A small text-conditioned image diffusion model, trained from scratch.
Data: trained on rendered made-up planets, 97500 training examples, 3.4 epochs.
Rows from block 4 of the text encoder of a small text-conditioned image diffusion model, named by matrix and row number. Rows with one number belong to one neuron. Each number is 128 + 32 x the weight over its row's rms, rounded and kept within 0 to 255. All counts start at 0.
After each neuron's rows are labels from the 100 texts, of 14976, where the neuron reaches its highest value: "tokens" is the input token at the peak. Only what is clearly more common there than usual is listed. The data: rendered made-up planets.
# fc1: MLP up (text_encoder.blocks.4.mlp.fc1.weight, 512x128), inputs 0-127
# fc2: MLP down (text_encoder.blocks.4.mlp.fc2.weight, 128x512, transposed), outputs 0-127

fc1.273 [103 155 103 164 193 147  98 119 141  98  95  84 142  96  91 151  75 107 183 172 118 129 122 114 158  93 126 131 109  96 130  82 145 161 171  75 153 114 159 110  96 109 148 124  97 108 155  53  99 110 147 187 137 141 133 156 149 137 137 174  77 125 117 118 115 122 102 104 104 107 144 107 118  96 192  76 149  96  92 127 116 168 140  87 204 151 172 230 132 139 115  99 131 123 167 128 153  72 121 145 152 150  99  65 113 160 117 113 124 139 160 139 178 160  99 109 130 146 107  83  77  72 123 158  87 171  84 145]
fc2.273 [147 126 130 134 121 131 130 128 118 149 149 129 127 144 132 139 119 136 120 134 113 158 123 121 179 127 131 135 121 140 140   0 122 114 130 129 135 115 118 148 158 127 126 130 109 139 135 137 118 145 105 110 130 121 133 136 125 132 123 138 141 137 121 130 125 125  74 151 153 121 128 134 131 139 148 129 128 129 136 124 142 138 131 130 123 141 126  98 130 127 121 114 121 116 129 141 123 131 163 112 133 153 141 132 105 127 128 131 133 127 128 139 126 226 128 124 103 150 117 119 134   8 136 135 176 137 133 126]
tokens: "covered"

fc1.98 [173  65 174 168 130 152 169  84 163  93 149 144 112 168 144 205 149 141 138 136  91 136  90 117  93 127 117 160  52 118 110 131 122 108  97  75  78 149  85 143 113 159 154  79 162 169 169 119 172 141 112 105 144  97 103 104 137 108 187  98 179 146 124  79 103 186  88 151 150 186 174 147 133 136 168 144 155 137  94 129 169  81 145 158 110 107 121  79  99  88 156  91 119 131 106 155 134 142 136  93  92 125 112 168 175 189 160 136 173  71  92 123  99 130 107  79  96 124 112  72 116 135 127 136  91 143  87 134]
fc2.98 [108 131 112 146 132 134 106 117 106  76 138 178 131  77 161  70 144 133 159 112 180  94 120 110 113 150 114 131 133  96 151 255 101 172 143 151 172 169 150 150 120 109 108 122 135 144 122 150 126 137 123  94 115 121 162 113 132 143 119 130 106 113 114 170 126 103 161 101 163  94 103 117 129 114 126 173 107 132 119 161 144  96 156  74 109 115 131 160 143 178 153 173 107 125 165 144 150 123 104 136  99 104 139 122 126 145  90 113 156 156 108 105  93  98 131 121 152  79 143 143 147 235 111 131  84 121 130 143]
tokens: "moon"

fc1.198 [145 144 171 158 128 147 155 142 128 159 105 119 115 159  97 134  84  73 115 144  75 176 107 108 102  99 127 164 187 167 192 131 162 106 125 118  97 120 144 145 139 139 169 125 151 138 188 140 120 130 123 135 165 199 145  94 152  84 168 112  99 121 156  90 128 202 138 167 147  95 212 139 155 107 135 151 146  70  76 145 107 186 108 141 142 146 112 160  83  95 115  68 146  94 128 136 100 138 147  90  72 158  97 131 110 159  93 158 149 143 166 188 103 128 106 126  81 129 147 104 182  84 185 125 114  96  75 178]
fc2.198 [135 121 109 125 138 135 107 103 115  93 148 185 105 113 163 115 165 187 157 132 176  87 139  88 100 166 116  75 124  72 151 248 113 129 161 149 165 169 119 158 117  90  77 125 123 142 112 172  93 122 109 105 138 124 116 150  88 150  57 146 149 111 124 152 119  96 178 148 147 146  95 129 140 144 143 127 119 164 152 135 122  69 151  57 131 129  98 141 157 193 179 130  86 124 125 203 121 109 128 149 119 113 138  57 175 118 142  64 149 146 114  92 137 127 100 113 143  69 140 145  83 208 114 140 112 141 146 118]
tokens: "three"

fc1.0 [156 146 145 118 123 162  90 103  99  70 150 111 111 177 132 158 149 121  84 121 118 198 189 103 114 193 113  66 107 106 124 116  99 108 129 176 125 145 162 187 151 151 104 135 105 109 131 123 113 120 102 141 185 159 141 153  71 132  85  89  95  99 123  99 144 115 110 118 107 118 102 172  88 149 176 109 120  93 165 108  58 156 127 124 144 142  92 157 120 104 179 103 107 139 124 196 130 114 146 108 135 154 166 141 119 122 152  80 171 126 190 107 170 115 111  61  68  98 178  69  65 117  88 155 127 172  80 109]
fc2.0 [ 86 139 157 127 137 120 139 127 119 112 120 126 133  88 141 130 145 142 151 142 140 100 121 120  86 125 120 151 109 111 112 255 120 153 119 111 140 181 135 116 124 120 135 108 145 125 103 170 127 124 107 104  94  87 172 117 147 107 175 140 148 113 157 143  99 122 247  91 170 134 118 102 133 149  93 143 125 193  90 124 152 106 139 120 122 113 129 126 118 160  96 170 131  54 153 101 122 140 112 130 114 133 131 133 144 150  95 139 114 128  92 134  72  96 105 148 147  82 101 180 172 249 161 117 105  89 156 116]
tokens: "covered"

fc1.303 [152 103 158  99 123 123 120 151 151 133 139 151 105 207 126 189 131 142 128 135  90 167 155 107 137 154 153 135 107 125 150 136  94 142 167 156 143 158 157 101 183 129 132 175 122 187 152 132  85 162 113 133 143 109  79 125  86 116 117 103  75 144 135 152 137 106  99 110 128 132 186 204 109 127 184 102 146  88  78 105  62 130 150 176 155 186 137 117  84  96 104  95 176 129 116 190 147 101 122  88 180 138 178 118 155 124 163 143  77  83 189 110 101 100  97 122 126 101 181  88 143 114 112 119  88 162  40 144]
fc2.303 [ 86 140 144 131 117 127 119 114 104  72 132 138 114  56 147  80 149 116 143 133 161 102 112 132 111 133 100 156 131  99 147 255 109 187 103 129 129 176 142 147 124 122 117 107 134 116 117 134 153 162 140 115 102 111 182  94 165 117 127 148 172 132 121 146 121 132 192  72 174  94 124  71 111 132 112 179 113 165 113 131 148 111 142 106  94  99 153 133 127 134 132 167 101 104 160 101 145 135 113 137 118 116 135 165 128 146  73 126 126 151 110 123  86  64 146 134 144 101 122 189 164 244 135 117 102 126 139 128]
tokens: "moon"

fc1.278 [156  59 124 152 112 137 156 149 165 141 183  99 146 185 112 154  80 134 131 136  97 107 126 190 145 108 121 166 107 179  94 117  76 108 147 127 165 103 141  80  85  98 163 179  80 100 118 166 168 123  99 157 148 132 113 148 187 156 153 154  88 142 172 144 105 203  85 158  95 106 174 121 120 134 123 156 109 117 185 132 152  90 181 120 143 186 138  85 132 112 110  46  96 139 154  97 174 120 188 123 194 170 157 109 144 135 120 114 185  76 112  73 115 123 111 117 133 160 115 101 142 121 127 166 155 128 116  97]
fc2.278 [122 165 107 118 134 132 111  88 124  64 112 143 112 116 187 131 187 131 127 105 189 138 134  72 115 162 109 123 140 116 175 249 115 152 145 135 135 106 134 188 173 142  92 126 154 154 153 138 125 126 146 104 141 128 153  96 136 121 102 121 207  68 103 153 144 100 149  97 157 147  87 140 107 139 144 146 157 177 159 172  87 120 127 135  93  90  80 145 141 104 157 158 104  72  97 181 103 144  90 135  82  53 149 125 130 169 123 100 168 182 149 137  89  67 132 109 135 128 158 146 111 182  76 125  89 110 127 155]
tokens: "lava"

fc1.411 [164  68 107 127 111 132 197 155 166 197 146 100 165 149  91 103  47 145 112 152 105 128 144 164 138 114 123 176 102 196 118 106 100 100 157 114 124 116 144  93 101 108 145 130  93 138  91 146 178 148 130 142 146 103 130 154 163 125 110 113  79 180 172 130  99 191  82 120  76 117 173  81 126  89  97 116  95  62 104 136 134 156 128 150 149 154 166  73 150 130  86  88 155 130 162 126 208 131 201  60 134 193  88  98 138 138 126 144 122 117 111  68 158 147 101 144 123 153  94 139 116 113 140 126 143 141 113 133]
fc2.411 [101 154 118 116 131 130 112 103 106  59 147 147 148  97 175 119 133 110 146 118 167 131 147  97 102 148 121 132 149 142 172 255 108 130 167 131 133 137 128 144 179 130 117 107 137 149 138 140 138 112 118  86 123 114 150 100 162 135 152  96 176  93 125 169 107 102 233  80 171 135 106 140  90 133 124 143 109 166 117 155 123 120 130 122 110 105 124 145 132 121 113 156 135  59 133 164 117 147 116 120  90  97 142 178  78 149 132 122 141 159 129 138  76  51 110 102 147 123 143 127 153 216  74 148  83  84 129 129]
tokens: "moon"

fc1.79 [ 97 166  86  83  82 150 169 168 170  91  79  70 195 158 134 134 145 143 117 129 132 155 125 131 186  72 130 157 138 125 148 156  85 151 141 153 100 111 138 125 132 121  92 162 130 191 119 159 126 176 195 110 150 168 158  92 203 140 148 147 121 116 166 138 104 162  77 141 163 192 170 106 150 151 116 140 146  83 122 164 117 142 144 106  87 127 103  79 140 119 160  99  58  93 136 156 147 134 121 138 159  72 131 118 177 192 119 139 104 176 111 155 133 192 158 148 103 149  77  92 103 152 137 148 145  91  97 161]
fc2.79 [171 136 160 159 161 147  78 103  80  95 128 216 141  86 126  64 129 113 118 132 116 121 114 133 104 201 126 184 153 123 129 231 137 166 183 136 157 185 153 110 106 100 146 116 133 110 117 122 118 189 146  54 125 110 148 162  97 159  76 128 123 113 119 180 120  92 150 146 133  95 104 106 117 110 144 187  61 133 144 121 153  87 153  37 124 117 122 155 140 134 120 156 132 149 197 116 144  62 135 112 151 172 125 136 105 122 114 104 143 121 103 114 110 106  78 152 136 120 168 124 140 166 101 149  99 155  94 108]
tokens: "lava"

fc1.329 [167 110 107  91 141 148 108 103 111 131 164 126 166 220 138 168 120 110  54 107 104 172 142 149  95  98  91 118 118 167 144 130 167 140 153 124 115 171  96 142 115 113 132 127 125 210 114 136 125 109 188 131 156 136  87 167 172 106 179 117 151 156 128  99 135 129 131 157 156 169 148 174  80 176 167 131 160 164  95 134 121 163 112 170 125 172 169  71  96 109  83 135 132  58  81  95  86 141 175 115 154  87 177  94 134 169 144  96  76  79 132  81 178 118 127 141  99 113  76 123  81 123 158 101 104 106 134 141]
fc2.329 [122 133 116 137 137 121 104 109  97  86 134 166 118  71 160  69 141 135 147 122 163  95 126 107 135 159 109 129 124  94 149 255 106 174 138 138 163 156 150 154 114 120 107 124 145 141 119 141 132 156 114  99 114 111 151 118 123 139 137 128 132 102 115 179 111  92 152 100 153 116 109 107 130 110 128 160 113 135 133 168 160  98 143  79 117  99 139 152 152 173 153 170 121 132 158 152 148 136  95 125 104 110 135 146 126 153  92 128 157 163  95 115  96  87 127 124 138  81 145 151 144 227 111 134 103 121 128 142]
tokens: "moon"

fc1.271 [176 114 145 151 119 122  95 176 151 168 142 147 133 179 129 133  80  99 128  92 139 178 166  93 124 121 128 103 190 138 132 124 107  98 106 127 101 140 141  92 132 140 108 104 117 153 232  71  85 148 139 131 142 192 143 101 164 106 196 100 153 112 118 131 187 106 106 153 157 126 184 151 135 142 147 154 114  67  76 153  87 173 122 137 115 103 131 186  66 116 114 134 151 139 162 152 117 154 129 108  94 114  67 135 106 151 144 195 130 160 165 180 110 127 140 109  98 156 182 112  96 124 126 152 116  97  57 199]
fc2.271 [116 133 117 120 131 138 127 111 124 109 152 166 124 112 151 119 151 194 162 149 190  75 130 106  90 157  95  89 126  55 148 186 116 116 164 141 156 205 120 187 100  93  87 121 124 126 115 173 112 123 106 101 126 116 125 146 110 142  47 162 145 119 123 148 127 120 187 131 154 136  88 123 136 135 139 149 135 162 163 130 133  61 158  68 146 129  84 137 172 188 151 137  72 124 126 187 133  98 140 153 111 105 140  68 181 116 122  52 169 144 111  82 140 144  83 129 151  58 122 171  92 195  97 123 126 129 161 110]
tokens: "three"

fc1.436 [102 149  99 140 193  73 170 151 168 117 130 139 153 160  86 110 126 152  78 140 107 142  77 128 100 154 124  78 106 141 141  99 148 145 117  96 118 168  86 115 142 154 122  77  79  83 123 107 102 159 158  86 167 148 139 183 146 125 117 145  48 126  77 145 175 112 150 112 179 160  89  93 179 126 107 172 125  67 123  89 152  62 120 136 128 167 101 164 153  96  84 113 145  78 142  93 138  71 166 147 107 103 164  67  83  76 139  75 136  85 106 148 130  86 162  91 157 113 112 117  92 134 121 127 156 160 128  92]
fc2.436 [116 132 148 101 130 119 110 113 120 163 157 135 103 139 106 149 112 189 129 141  97 149 134 126 136 146 121 144 152 135 112  14  91 114 155 151 133 207 110 158 181 161 136 119 108 233 130 169 131  63 137 124 120 105 116 113 109 102 138  94 209 105 127 112  69 128 180 151 139 164 122 174 126 109  71 111  91 155 121 112 149 156 115 146 151 131 177  99 114 101 123  79 156 129 108 108  89 172 151  83 103 186 140 108 152 126 120 133  98 109 101 148 153 139  82 187  57 107 109 144 120 103  99 119 200  79 134 109]
tokens: "three"

fc1.501 [127 149  89 179 147 170  81 100 153  93 169 143 145 124 138 123  49  88 157 161 126 160 164 165 183  95 128  77 158 129 167 121 130 102 122 159 178 105  95 120 123  76 116 147 112  70 179 158 115 151 147  93  97 133 116 178 123 142 126 132 100 172 152 103 168 112  92 101 119  89 165  88 165 100 128 149 165  88 126  80 110 103 176 151 178 170 120 121 122 106 125  92  90 140 168 131 116 135  85 113 163 154 102  77 157  73 121 100  60 150 100 104  69 178  86 121 110  99 174  86 133 103 156 179 144 155  89  97]
fc2.501 [140 124 123 131 131 126 126 133 115 149 140 134 128 132 140 132 120 126 113 132 115 153 127 117 187 130 124 164 123 148 144   0 129 120 120 131 146 111 137 146 162 125 129 132 107 129 142 121 131 151 104 115 140 129 124 139 134 137 125 131 147 132 118 138 125 130  54 156 141 121 121 122 112 128 168 127 124 119 137 127 139 140 129 128 131 126 126 111 136 128 122 123 129 137 131 154 121 142 155 126 130 147 144 126 109 133 134 133 139 136 130 151 136 228 120 127 113 154 121 115 121   3 132 136 166 137 133 116]
tokens: "covered"

fc1.120 [116 131 144 130 114 144 101 198 164 233  90 115 168 149 116 146  67  73  87  98 125 126 128 119 147 127 125 155 198 145 146 128 187 160 121 109 144 109 152  96 154 110 150 115 114  67 170 130 126 134 152 170 131 204 157  87 166 141 122 122 145 143  99 156 142 180 134 118 135 103 158 127 208 126 143 115 120  85 103 172 126 152 158 174 131 130 102 133 100 124 140 104  96  82 113 107 138 141 159  67 122  89  43 134  86 181 124 146 120 104 140 146 141 135 142 111 101 138 142 124  97  85 173 153 135 131  57 202]
fc2.120 [130 122 127 105 130 161 125  77 115 101 188 178  85 120 154 147 183 169 142 139 185 116 154  90  87 185 101  95 124  77 158 213  62 136 143 154 130 178 109 172 127 113  97 126 104 176 106 176  97 113 101 105 149 120 135 141 105 128  72 137 164  76 138 130 101 116 190 102 128 138 113 137 142 146 126 134  93 185 144 139  98  88 141 100 126 109  97 153 166 167 153 134 114  84 138 200  99 134 132 140 110  97 133  54 193 114 138  66 152 161 113 120 135  96  82 102 151  97 138 132  88 207 110 116 108 121 157 125]
tokens: "three"

fc1.393 [181  57 115 118 138 121 141 152 176 168 172 120 162 152  82 178  78 156 114 162 110 126 163 163 117  57 136 162  87 133 122 112  97 106 132  89 105  96 117 108 105 119 137 174  72  83 110 157 117 117 108 130 155 128 113 126 150 110 162 135 103 187 180 111 122 198  94 129 104 127 171  83 108 138 116 118  64 123 152 124 127 149 153 111 135 169 149  72 157 110  93  42 147 133 159 118 183 109 202 149 181 197 118 140 162 152 121 128 139  66 108 108 144 140  68 159 131 150  88 131 170 140 130 150 155 149 135  90]
fc2.393 [122 159  96 124 130 136 105  86 107  75 132 149 119 107 189 123 166 113 127 104 180 134 126  84 104 159 106 117 138 125 170 255 115 162 146 146 149 112 146 161 154 132  93 129 149 152 141 135 123 127 131 102 137 126 154  95 143 125 126 102 179  85  99 154 137 100 172  87 160 132  95 133 107 136 126 148 142 151 142 176 106 118 136 121  89  92  95 146 128 119 162 167 118  94 114 175 110 145  98 128  81  68 139 130 121 156 131 113 164 181 135 129  83  48 127 105 137 128 151 139 116 213  75 140  93 111 129 161]
tokens: "lava"

fc1.335 [155 157 159 113 122 147 105 183 165 190 104 151 146 137 109 112 118 117 112 111 150 109 104 159 133 111 140 152 164 135 188  46 151 154 124 150 145 114 189 145 121 120 170 118 116 102 189  78 121 192 170 168 167 123 107 159 103 153 167 145  85 157 151 102 157 151  68 150  98 104 157 116  79  68 157 116 138  70 129 105  81 167 108 146 117 105 115 168 114 123 148  99  96 143 147 129 158 113  86 120 162  81  66 144 102 144 151 120 109 161 179 153 122 173 161  94  81  83 168  97 158  76 145 174  76 165  88 134]
fc2.335 [154 135 132 136 132 138 128 120 118 121 147 138 131 142 139 136 119 120 123 126 109 156 109 112 179 131 125 154 118 139 159   0 125 129 144 142 138  93 136 154 171 127  92 111 113 162 138 139 129 145 125  89 140 131 126 143 137 133 138 113 124 139 123 128 118 124  78 175 148 115 111 130 101 133 141 158 120 118 140 117 143 127 144 119 135 136 126 103 134 114 113 124 115 136 162 164 140 136 152 116 123 155 152 136 104 116 128 120 140 118 125 145 150 221 118 125 118 159 121 114 125   0 103 135 167 136 133 114]
tokens: "covered"

fc1.460 [183  52 105 133 109 121 170 155 157 148 178 133 186 193  91 176  99 147 119 151  93 113 133 212 132  73 108 138 107 164  87  93  69 108 127 127 145 126 139 112  81  94 166 176  61 111  90 131 173 138 133 138 114 139  94 129 169 110 131 122 115 174 179 123 142 196 116 156 131 127 144 133  97 154 136 136  86 109 162 103 127 125 162 108 150 196 127  69 152 132 126  52 141 152 141 119 158 104 177 149 182 169 134 134 128 135 167 160 142 116 129  63 155 127  89 120 135 139 131  82 169 120 120 148 171 127 156  82]
fc2.460 [113 167 106 122 140 139 110  94 122  53 128 142 110 111 191 115 188 137 129 101 208 134 137  76 118 163 102 124 148 110 180 219 102 146 149 138 153 111 131 192 160 139  87 128 153 156 148 138 125 129 135  96 141 137 151  99 139 123  91 122 206  75  94 157 143 107 160  95 147 146  94 138 116 126 142 154 154 172 169 176 105 113 138 129  96  85  78 147 154 116 158 165  89  91 105 179 111 141  94 137  75  52 149 120 134 164 110  93 173 187 148 131  90  87 120 109 143 134 158 145 106 180  65 128  85 108 130 156]
tokens: "lava"

fc1.196 [153 143 140 163 147 164  82 119 115 137 140 164 106 175 114 149 118 167  48  75 109 161 189  59 148 123 136  84 126 192 150 134 108 101 136 153  93 147 112 103 193 164 135 122  96 127 164 120  97 111 136 136 198 129 107 109  67 116 120  92 133 110  89  98 144  92 113 107 137 132 148 169 111 159 145 111  97 115 145 111  76 135 127 162 164 147  96 180 145 122 130 107 144 125  99 156  93 115 139  80 148 126 169 129 137 125 122 164 143 108 205 153 169 147 169  56  56 135 189  56 101 104  98 157 125 131  64 137]
fc2.196 [ 92 143 145 121 127 122 135 117 111  91 132 143 125  77 149 112 158 138 148 145 168  90 122 119  87 149 103 133 115  99 130 255 116 158 122 118 150 185 133 154 113 107 121 114 148 114 108 157 128 136 100 101 103 108 161 107 149 107 132 139 157 109 149 146 106 127 241  86 175 122 106  86 125 145 110 162 130 181 120 142 149  95 149 103 113 118 108 132 138 155 116 172 106  85 154 122 131 129 112 134 105 112 136 120 141 148  90 111 147 145 102 117  75  90 102 141 141  86 113 185 157 251 135 129 103 106 160 125]
tokens: "moon"

fc1.339 [ 72 108 152 156 151  76 167 165 158 184 141 145 116 136 161 162 101 128  66 177 151 133 122 113  82  98 115 121 101 139  90 107  93  76  96 109 109  95 123 190  93  88  98  87  86 136 107  90 168 170 173  70 112  75 178 144  99 183 114  92 177  86 139 126 103 165 118 106 128  65  69 124 137 129 185  89  95 121 158 152 148 160  98  97 154 126 134 150 106  85 113 118  91 117 177  99 114 165 119  72 118  99 141 131  91 155 128 130 128 145 104 162 138 146  92 143 116  91 123 140  99 155  70 173 118 187 162 101]
fc2.339 [163 143 154 135 163 188  84 127  87 143 164 178 131 125 198 102 121 131 129  30 113 187 141 136 140 135 115 186 144 119 126 154 145 154 101 183 125 193 171  78 110 137 116 143 135 169  91 150 175  90 122  92 162 149 142 132 121 110 173 177  86 161 139 128  81  89 140 112 148 125 120 108 102 113 136 155 107 142  92 142 139  72 132 125  64  78 160 118 125 172  90 150 140 147 145 151  68 131 152 195  73 127 141 136 211 116 110 126 147 140 100 143  79  99 118  78 121 108 102 101 110 174 128  69 116 112 141 106]
tokens: "covered"

fc1.194 [115 119 143 110 121 103 160 152 177 153 170 103 157 180 138 107  45 154 112 145 106  97 148 176 163  73 127 165 138 145 127 135  79 109 154 131 148  97 138  96  90  98 179 177 117 103 103 130 130 158 125 122 150 125 135 178 183 114 126 109  91 181 166 128 147 225  86 119 122 135 185  93 155 137 105 168  78  79 145 113 152 145 127 133 179 184 160  75 171 151  96  93 101 149 174 117 183 102 206 119 183 152 101  96 149 184 130 118 109 125 103 109 111 122  80 158 123 137 133 127 162  77 152 153 124 110 138 110]
fc2.194 [114 150 106 125 124 131  99  86 105  54 134 146 123 108 175 130 167 119 135 111 180 141 132  67 110 157 114 138 146 129 172 255 104 143 152 138 150 112 126 164 181 136 104 126 144 165 146 141 137 117 124  96 136 121 142  85 147 133 132 108 179  76 107 157 126  93 184  78 151 136  79 143  94 130 133 134 138 160 139 166 105 114 137 123 103  96 112 149 131 108 156 161 122  81 120 169 119 154 104 131  85  68 156 163  97 148 129 119 154 175 141 128  83  63 135  96 141 118 161 122 127 205  58 142  89 106 123 153]
tokens: "lava"

fc1.321 [145  68  96 111  85 159 149 125 189 124  93 126 157 131 149 197 160 183  94 108  62 116 164 131  90 162 153 141 107 131 101 143 155 107 110  97 155 146  88 181  72 145 143 152 106 171 119 130 103 155 144 116 134  84 105 159 178  97  81 123 149 161 101  77 137 210 144  96 169 158 113 130 146 193 147 158 133  88 105 100 203 127  98 155 104 196 165 161 173 123 125 159 110 136 150 104 143 163 122 140 135  86 142  98 108 145 103 164 166  96 147  75 132 156 124  94 165 100 105 109 163  88 105 158 176 157 153 136]
fc2.321 [163 130 109 158 166 149  99 132  95  55 118 164 158 118 142  49 115 123 130 134 203 120 117 115 133 149  96 194 174 123 200 209 113 161 223 150 122 143 189 101 137  96 130 139 144 128 146 161 125 144 166  78 133 159 164 147  91 160  96 134 133  94 135 195  83  91 141 126 155 126 124 134 125  93 140 149  90  97 126 155 112 110 180 125 120  93  98 153 131 138  96 131 135 109 163 172 156 115 132 148  95 121 123 156  89 158 120 107 152 159 106  92  60  73 117 119 165 133 166  69 144 136 121 120  80  79  92 122]
tokens: "lava"

fc1.309 [141 103 159 128 148 137 108 159 105 194 144 112 102 165 111 109  85 131 120 119  83 109 162 139 102  51 133 116 140 110 137 102 142  92 137  99 145 154 158  45 158 175 155 142 126 154 138 118  84 135 116 146 173  91 163 106 142  83 153 137  52 152 133  80 120 166 119  92 115 117 166 133 141  97 135 158 119 140  20 106 125 157 118 114 147 112 230 143 110 153 111 109 190 141 127 125 120 141 110 146 130 128  78 148 114 102 105 150  21 129 144 140  65 119 143 133  99 128 110 120 130 107 216 158 154 150 129 126]
fc2.309 [137 124 132 107 125 121 131 115 124 132 161 134 128 128 140 130 120 140 136 145 141 136 117 113 172 149 119 162 152 134 145   0 114 119 138 131 137 143 105 204 164 119 101 127  93 119 145 144 153 133 128 116 139 149 116 141 145 139  76 142 181 120 123 143 118 131  78 146 152 124 100 127 111 125 156 129 120 118 165 130 125 126 124 125 122 130  76 109 138 112 120 123  83 154 114 157 123 120 159 132 119 139 134 124 146 142 141  90 165 139 122 144 162 224 113 129 118 124 121 124 112  19  94 131 164 130 137 113]
tokens: "covered"

fc1.419 [130 130 172 115 141 121 110 185 166 183 117 118 168 173 133 123  58  87  64 118 101 151 151 126 149 102 136 153 214 168 144 123 123 119 137 131 103 109 169 127 134 129 130 142 124  62 228  87 129 110 164 158 178 198 146  89 150 107 116  96 126 132 151 142 180 131 116 146 121 114 137 150 157  86 154 118 151  44 125 122  92 197 136 179 129 110  99 139 107  99 110 105 115 117 107 127 140 137 146 103 134 115  21 144 110 167 123 183 151 107 140 151 138 163 140 125  80 132 146 108 119 126 123 151 153  91  72 166]
fc2.419 [127 118 108 123 137 144 129  94 130  87 167 171  83 113 150 139 176 187 151 141 181  92 146 102  92 163 101  54 125  54 156 191 103 123 169 135 160 178 113 156 109 104  93 136 113 153 102 185  83 130 103 105 142 115 131 148  94 146  71 159 167 108 125 134 124 122 168 127 143 147 127 119 168 164 127 123 118 196 148 132 102  66 138  75 119 119 115 140 165 180 164 128  94  93 120 200  94 121 132 134 110 114 119  45 195 108 129  44 145 148 114 100 143 129  81 121 156 100 134 156  89 193 133 127 115 129 156 130]
tokens: "three"

fc1.478 [150 148 109 162 132 168 151 170 151 164 104  97 157 132 120 129  82 101  80 114 119 186 144 121 154  76  90 147 202 197 185 104 118 114 134 123  85 127 175 120 168 165 169 121 131 114 211 119 140 114 145 147 150 186 151 136 191 105 161  79 148 132 128 105 165 153 150  98  91 114 166 107 133  86 175 131 149  89 145 156 122 186 100 168 148 136 116 126 101 106 110  73 108 121 113 108 142 148 157  47 122 109  51 116 134 132 143 196 159 130 131 180 115 107 130 131  51 140 144 118 159 119 115 109 101  98  93 155]
fc2.478 [142 130 106 121 136 140 105  95 109 106 144 181  97 115 160 109 154 184 151 132 180  83 144  94  86 176 106  59 118  63 145 223 115 132 162 148 162 187 109 155 100  94  85 136 122 142 108 166  84 127 102 108 141 105 123 134  75 157  63 151 131 134 117 156 122 102 180 147 147 144 105 131 142 154 127 117 132 173 146 137 127  48 156  42 128 131 100 142 160 187 172 133  93 135 123 195 117 105 134 145 123 120 130  68 163 118 128  62 147 143 116  85 137 140 105 110 136  72 135 155  83 197 121 146 118 142 146 120]
tokens: "three"

fc1.476 [189 153 178 161 142 103 110 104 128 109 166 157  80 105 122 188 100  97  99 125 125 130 152 143  91 117 112 124  81 191  93 131  93 133 117 160 129 116 100 139 179 136 152 146 169 167 132 144 101 119 174 142  90 174  80 113 194 139 124 132 172 111 152 102 139 154 110 138  97 105 141  98 137 187 155  80 157 110 131  99 132 143  77 124 109 101 108 108  88  83 165 120 194 105 146 150  68 166 151 158  80 160 136  93 202 188 159 213 126 113 124 161  72  94 143 154 151  86 112 163 161  99 151 151 123 138 164 156]
fc2.476 [118 112 115 149 128 133 100 115 105 101 137 192 117  81 131  70 129 167 169 136 164  90 119 120 114 149 118 134 147  92 132 255 112 139 169 144 171 227 121 135  99  79  75 112 131 120 119 133 124 136 131  72 122 107 154 151  96 149 127 147  78 126 107 163 138  93 155 156 177  95  92 120 127 115 123 184 123 125 119 152 168  89 163  25 138 151 127 138 145 184 151 145 102 152 167 130 155  94 119 119 134 142 126 130 134 122  91 112 139 130  98  72  90 141 137 132 140  49 142 128 124 206 111 151 110 164 116 112]
tokens: "moon"

fc1.269 [154 150 106 167 132 156 145 166  98 137 145 175 102 142 132 149 113 158 100 102 115 107 186 102 201 168 116  76 111  82 174  88 153 134 166 152 132 117 128 178 103 127 132 104 189 111 174  72  95 157 114 138 180 133 130 146  70 142 124 159  99  93  93 118 177 108  64 170 154 159 163 151 109  96 202 133 195 122 180 116 117 157 123 122 170 135 109 231 153 124 133 161  91 134 137 188 146 130 119 152 177 156 118  82 102 134 127 123 148 119 171 171 158 171 142 134 129 167 173 151 102  88 134 114 121 117 110 126]
fc2.269 [138 142 117 144 134 129 116 141 119 135 119 135 127 126 145 125 138 100 126 124 127 152 124 134 196 123 139 121 121 136 153   0 161 108 128 134 148  29 137 125 150 131 120 119 128 153 143 111 119 153 110 119 134 112 130 133 127 133 128 117 130 143 125 131 138 115  46 144 138 122 126 135 133 136 158 131 146 121  99 124 142 140 126 130 125 128 139 122 129 126 144 142 134 135 143 139 125 137 125 121 120 145 133 133  84 100 130 142 107 142 134 143 108 198 135 118 119 187 129 115 129  11 150 149 140 142 145 128]
tokens: "covered"